Weights of a small contrastive image-text model.
Model: 16.8M parameters, 64-pixel images, encoder arch convnext, encoder norm layernorm, encoder activation gelu, encoder moe soft, encoder num experts 16, encoder patch size [8, 8], encoder layers 8, encoder width 384, text encoder width 192, text encoder layers 12, text encoder norm layernorm, text encoder activation swiglu, text encoder moe top_k, text encoder num experts 8.
Training: 7700 steps, batches of 512.
Rows from block 7 of the text encoder of a small contrastive image-text model, named by matrix and row number. Rows with one number within an expert belong to one neuron, the router's apart. Each number is 128 + 32 x the weight over its row's rms, rounded and kept within 0 to 255. All counts start at 0. Numbers have three digits each. After the name is the row's rms in percent of the matrix's.
After each expert's rows are labels from the 100 texts, of 14848, where the router gives the expert most weight on average: "fires on" is the input token at the peak. Only what is clearly more common there than usual is listed. The data: rosettes with rotational symmetry. In brackets: how many of the 100.
# router: router (text_encoder.blocks.7.mlp.router.weight, 8x192, trained with AdamW), inputs 144-191
# gate: expert gate (text_encoder.blocks.7.mlp.gate, 8x192x192), inputs 144-191
# up: expert up (text_encoder.blocks.7.mlp.up, 8x192x192), inputs 144-191
# down: expert down (text_encoder.blocks.7.mlp.down, 8x192x192, transposed), outputs 144-191

# expert 3
router.3 088:192115141122108073124151118102158101120116144083228136119131093165114097159124207127130147175121086079121121123118159098176133114154142110154117
gate.0 112:131158137138084162107102114136112109125104175183045101092109112141094143132131214127127159125126127138147164163091082124115128142102074124125167
up.0 106:124108113116151107116143098113115088114152037086176185133139137096150084121090069096153118113132092152141112074145224137114107118159140098142128
down.0 100:092185140086065131097135079184090138115054140127093115077105157094089106130151139127071145140155170176128140134149163104131147132106099174121211
gate.1 082:192158190111119156151160116095156128071117144165144099107108078110155101131155090193099128116101148116158076207144147107176109136108110118111128
up.1 085:137188161160165160129127120095104111128164127114116068160141138117098158208072129249155160098131162143186069130169142102208079087150145146162128
down.1 082:105081175122102159118088235146127100122117114140183145101085177132080044112115134056063153136144114162099182107160068109067168097116091147082180
gate.2 092:135173159155107174157119162087111214140106043140119150062153122053096180101084107160167097125146119134129138143130139145122180180175153122157135
up.2 080:158173105159158115176150098079062154141159113163145166112096071152123178134114166096079097095162162119124133087140098063128090117160121157156174
down.2 078:136130134153106096208083131077141213111129102110141158021172101145091158134092162165104074092151086133105135144128152153104145111110133096115194
gate.3 083:114106131130109161109124202135108144104123120084137119116105093148135150169114116052084073133110095140141141171146111121076127117143133093145135
up.3 083:141178119164134162151170088082103135136127212145125109184162118195104164122033188143143130172107123148093111090069136094165149119122115174142093
down.3 076:196124079118103181111086091137174147186129134153073151133179158132159158177172163163107175097125171108158115120154110095137182106057166142142129
gate.4 125:101116090122163123133117172176130093112169095097125116095168181098129104158132096159145168080079146127105076109145096080153123137138048089155144
up.4 111:126105114162178125104110145170114121128127140165151134131176122146136087139115116149130183117137108125099092109141129071184150160102131094139129
down.4 109:197091130162099102182123130093154166128116149158176122149112131133079139124134154101127197135105098142153180160106143168098121113132208142087138
fires on: "-" (51); "ten" (49)

# expert 5
router.5 103:165206082125074175147123116124119171139136167135073133071128147127130144087093140086062121123131106153105133139103161167078096137131111144135136
gate.0 105:110088090113134124116108144132096183127130135181119111146170155135176179144181137121096145204172127106164139135188162099154177151097123187090110
up.0 093:166181039185148048106189112209111111067185097060128118120174135172144143148130152167144120084073124144131144138114075094095106116161122123113114
down.0 098:119136098083188180093084143094149141083153127140134141102156169117132141135131132152110109096183132126142128098084128100193145119147202137078157
gate.1 088:086083149142152054122122104194131087189174165132162113166159127080104131108137109143125108149153162138180130091142150077180171154135137130132089
up.1 124:118102106178108130085130107121191112138143114127092175109092111131168183111147137144121156107128130137103135110169118155099095109124103117114094
down.1 101:092113137179138162169143123156161111145141160117081178107120077178181133142105137092117093137134129108118149114158128114097086105135086091124115
gate.2 084:119180083070128174120141154122095107165148130105137157092159152117154109122134158177176140132149132107177081055130183138117161093124123182095083
up.2 085:098153089115154152128129169099123091129158104091154170079193165157175121071166171149138151184195108128156077098127185159096158121088110165113135
down.2 074:077055072108088108088163139155127158113096124102170112144113103082145109134126183074156149047199141088074149143140109115176076075112167102098104
gate.3 105:152138181139158157108109128105167111082110176100109200179165161149181143113179123155096194117103088151102104140124091134127149100163097083150173
up.3 102:188161162088105121116147165082143134096168116066092152152123188149122112152181088169146132106056092148115095164092085161140092130161118120124176
down.3 115:091134156198080137071142143145155152108090189171116159155143155106138052148083127189125097146094174177042138146094131132093117057095177109114125
gate.4 091:060125140137135157127155120101110107108086117143141104177130080137125135104130161088205177129131157123090140160171153116144126125042155110108154
up.4 089:062153106125144136177121122048113101171142116155121099120102158144146084190105091090100131121147104123197083164114147109141125134190231137141164
down.4 104:068121106133091115131089135124130124162148086085192133120142190155140126140140165158122074100109104090185095142090119142126073100164147098128132
fires on: "grey" (52); "six" (27)

# expert 1
router.1 095:128134121137151171114100164167141109123101149162110106104114137142145172159084093167155127065113159145146133055083110162133125105128126155091112
gate.0 078:091138121108146185137166117153132140131129111117141145153115122123165148184179122108084115100168171117090147114132166084129121161156133146092146
up.0 107:077128122115141182111141134166169022129075156174108122134186127088120110124145161103145124085097170138173149112148096145076117102148092123153137
down.0 102:121121088141109113120147119104140040156123109166107106168173177107087138129136131121138102078077174158146161103125094104052129130104083163112176
gate.1 104:158110060141110140140111129069088146139156148074136150111090252065104175073083177116106163065169079096187086095179131141180150145152120127206141
up.1 091:053069128055158110128176144148131113139089120104134155111102107134148140116118163080091131136095095087140188131126094134130122127053103121146047
down.1 095:112086101154134107103188150116095119146135121092148118096116152023164111135101173113053171122171077047078162067160119150097121150176133114182120
gate.2 104:099071126090050158155117130148103151102071146092101155093123133180107156123133096101106094080103098146126150085133137147131148117090111098129111
up.2 111:107105143117108181119109080159066208129150186118121126104099164167128179101103141145194098086088115157159184049142155063148074092096118080138099
down.2 110:150148071162185179113171148100175166167131089144153083159117133135164110113165089144115165087202120140059134133187097196086112138159149156080160
gate.3 107:132170061157119114084117141178100091140090108155124071089095097162141127168124209179157081116082106182121156116125079156218120124129141055130122
up.3 084:164130066068113109091145127128091123175195107125156118216131121085198116129160097183102109172162164142090162101108170153152159102069112146128150
down.3 086:202172070135130122090113160189109069163102123112181120141165076181136163112123188166132107149118080158108119081172136221181160107173137046168085
gate.4 079:098060108104054097110106085129138205110182153120144154154122157161143162145204165135083112114154146100091137096110095125111141126121144119102182
up.4 092:081081134111103138202183173111149149205113131124113205102158180154124128079129121076083154128132130103167116159178078121099129138140130108172139
down.4 083:107071134123109152224150205104123148211078141126124179087144137143166141073125127118131144105150090133154108163153106138117118149117090177165157
fires on: "pinwheel" (100)

# expert 4
router.4 104:130087189113110124114128227126138099154079096111150123136142125103133187114103080121034127103096114165218145128142086128176138148111133168136161
gate.0 108:130064114166106131112098108111089109114135096138108093167167169161148114102098118136178157121203111135182085157155058172123125111163054213165115
up.0 107:167103085145154089153124098083147102082136127121165141145137124143130122096118154117169158115115105100147146094123097119084130146141119201141110
down.0 088:137082173182090163142061136089098142152130119117098120114144137127142141143153120137099126186129177131097043150093193105160160103116117141078135
gate.1 117:056150138098086154089086165168150097075080149169093142179119205141118143119122047111056102079104140127124157169148108115111153144093178109115166
up.1 119:165102105123148086150141135088093151135174104113146151119158090097161140162124176105143116191162120129131132037031152093126112086134133159106112
down.1 137:106151147101079170121120084100187157126172105115134160076148146145116160159123094136188110100126158128123123143160104137089104129186195132081085
gate.2 097:129153197066143122147125198142219147096101152095091115104111098171111094176140105126154128118182117125159172125086125166126182105126115165145139
up.2 087:037118149095128142176145118145185081127128119103118130130102113178117034140099086144116135153172137117145138102093149162166190152199206129097147
down.2 096:107102163079138101135161120161200116107101084072171158085117136130104021180158102137117186134095140150155155111127164153164135063117167099100107
gate.3 146:106114134105148134149148124157182088111177153214138151152151114091096085131194096086074067105080116123115166167140133106084125169088139102098084
up.3 096:125084143136167121105173148086166111133103120183157189130134093092086135108171127088110084136072093144102202137141113105148136119065089125075153
down.3 113:126121116124128118099145120111112137095081135077116066111113187177128176132052157138202160123119113123158086064129132085165130108147111093133169
gate.4 132:214102167137125042136178073164158122162159065100138155143077125154178131147168106147126130144083137146128102106128101121143106169092136120125128
up.4 110:024194102153125163149125123124091154113127169155138107137189147102119094104154176089146175094163128101073153161116192111091141148174114135106155
down.4 121:211122119096142154148147152147114095114150101099129103115107137155127173161109143136164149137112145147097143157124149141101132160072125113101139
fires on: "colours" (73); "earthy" (27)

# expert 6
router.6 081:110131118114119160120115128135137162090219060120104141059138039127150155107081122101135115130104137126135131098093086149132116112109117097139097
gate.0 094:155172115089112140113143131139134128149106142094068116168115186106132086091113104116174141116110123096153103146133128116127110100099160145170128
up.0 091:211134164146173077102139118086141140136126119192126145131093116121118110183123183062127163121119119147110157093087136131131085125096140141136155
down.0 089:167147145122120113100161138107059132137114166139158142100106142096097103166125142090148100147115158116144128166181185088125074121115092107092140
gate.1 110:102063083171095113097102130077153124114150117131127075130047111122095105155143128137099132146137159114140078100097164179143108125155110165160155
up.1 107:171136089087140143157133113123092160146101177114149108207199118153176099107069156144082156067133112173112138129146075127106129194104072128124110
down.1 108:107165112038157092153132123126125182144110211077139103151120107128145104135175170145081090113136129165136160095091097154141129167174066167125121
gate.2 088:104180121128142154086065179125116149125073132115133096123143082124169097116130117157142136160100097190129061135123192116069136122123116120167177
up.2 099:103140132134134115097085141141074135120136158132130129133160124059106140206149082160106156138104134117089110115134179059056145067129075115131177
down.2 094:136124128179155125104040130123106125093153180109089167115093168076141149163123114148129085128124163122039141191138137087103130119128110161145137
gate.3 093:126125159115161157116129145159085108120118115078146152146111126117123084139123054093135125142113098130145105153195158080127159059139135109114151
up.3 094:108164116143143152133096156117102068156096148125129081162094108158110148110171063096122143122127170142144133106175117133142121089125094140120075
down.3 086:073143158146162172123084126151085127158081105102193119079125073103133130151147149088118148127124090090114102116155176180123150095075120167160114
gate.4 098:154126120132152109097109091108147155137101127108089095173090133104115072151145151074129156078132062131135140146152156133107138092150168116118162
up.4 095:128151167107054183109068182122139138127138120148144140119160130152102147069114140192090088157131161150116096115124083095123115203092094115146119
down.4 091:129213093193121139111169128163158139149114097152103131141135068172142108139125129150112088173150118106124130119167135143139077149113103150186157
fires on: "mirrored" (100)

# expert 0
router.0 097:065153133139137114113174104117140160178163095124093120140144122140122118134196141127193132159160117116159101116119104093133107139145128119129104
gate.0 078:175171134129136150127085160199104119145176191094125131075089118115191124112090107084182094101129161144123118105121187129159141098107128118153117
up.0 107:093171122181165078098110108103104112153212143144113078147137126088168159140129132132133100169124093129176116125107163150159130115124114127176146
down.0 093:104104075175157110122136037110140116133163148120117093139131109108134170164131133138133175160077106103123086106108123156151120131100130149210148
gate.1 080:166116151163121165065132166180158135121213132088159082127157150143188168102122137180200151146111161135122153090194092079131093085165121128159135
up.1 118:081161144155066088106154080153123135076164112164140169128105185103104142124097148107118135162159104119147197122130099093174135171094103159126092
down.1 116:104175179130088088115138073143118127150139093125155147084146134058094155141108147111104143166157099124132201111128115091126120138136113138081093
gate.2 099:190198117168130119119130100136105108153105101157108123110143044123151122157116145133136172164134137115110109099145141114138171151128133100126137
up.2 109:096056121094103123153111167129106147121111122116098116150113184125102166108138107165132104144116108105144138168167137148156063127145131141127123
down.2 089:149105107179142186112141079092117084099098116139154161138106104154145137164118144138062109101171128140127166110127164126181170163107151121117150
gate.3 087:093137133203087161193093134117118074115038134092129120122153142068095125088144091083065118155101105119107129126161163122117099082114109102142170
up.3 085:117087126105106112113117123192175117121118081156112145075130119157119192171169199138145100093132127061176130067176156123055043119177140136131160
down.3 090:126093137165150103147157090160149176134094099157158132140164145174081178100137167164202112063167102105168163127135153133094190129180136101111141
gate.4 098:153133162108156171148152115126132078131118108156095165065122130123108117155118124081147151133105101152153136136178128137138112121158109076111071
up.4 096:132135149118174140160135142095126078137095137142116134090087108088099075141154096140139171118074114138128098096152200103126123146147087082124146
down.4 092:119103103169147096129109141130157151109178147100157095169170166162128123080144146110108120122172151121113123125059089123107101163095141160114144
fires on: "rosette" (100)

# expert 2
router.2 115:168140078140145096134064105120065145094101157132119123189078120092140139098121110157166132100128192131119137154137182150082157161092156135139100
gate.0 087:118109143103162126150156123128046149118183154112185194088091138182129179163099183198133117139164114134098145137172108097192099159165143047141152
up.0 083:128124132089178120125060130140093127104108161105113172176108136117054170172146148102138141111155086188121115132115097173102135082197151124133178
down.0 085:138165087141182114102124121124136152110100158132103131131144114094131200145151105114187160150173176135168145163124108174129137138112163181130131
gate.1 104:153123080138157132188201128133073108024161073122153140145152154116124128163152182098046124122105155104060149156134168153139136133199105104164148
up.1 125:116102148161130104129128183114149130121105099090074144099149162184127114182110131138165113163144116122080201155095140068077111110079145129125136
down.1 107:088135130212121069110178169161169105133182117098164153055159119151124114207142148117106118150128068130081209151141107116057126124113121111124169
gate.2 091:049168134165127126118082091146103048150127099127063098112091089151159149091113094131108109157144142119083163132151185173135117124091113130155164
up.2 090:135173139215146133121139083148099095125129140140102153145112127171182070172103082141178119112126143126132185148139195180094101139167131116166166
down.2 105:129155115136111083148130205118192219082103106165189114148120205131099107156163151138123157110147165069149130146136101081072122225133108143125099
gate.3 086:123139132093119087110128150120142145132066119089123070125117069078173171108119160141108082144116130124147146174115170135131177120101095159070129
up.3 079:130186120171175106144114133120133151142096160196138179110128180172126132105105033060175165143131124106156103098148099124152117154150145154128114
down.3 082:049109099173177089196101143135095145135142117159110169093143133168186094155122099204113148156144091126127176161134077153189146102170179117168105
gate.4 113:068135126107143145098100126103145151131181142167094124145144079117120163158121132150133146179120136109161100131129090113155127166131138117113148
up.4 107:077124084082178140146106118157121134121201139163143148102155085101105128164075161146124108118133139118181114129108113131140068111134120079092151
down.4 120:148116151190061107152141158110104167149081158088166113110130209171150103091136162125138127103138131125099095122163151154144156134114141212113134
fires on: "three" (100)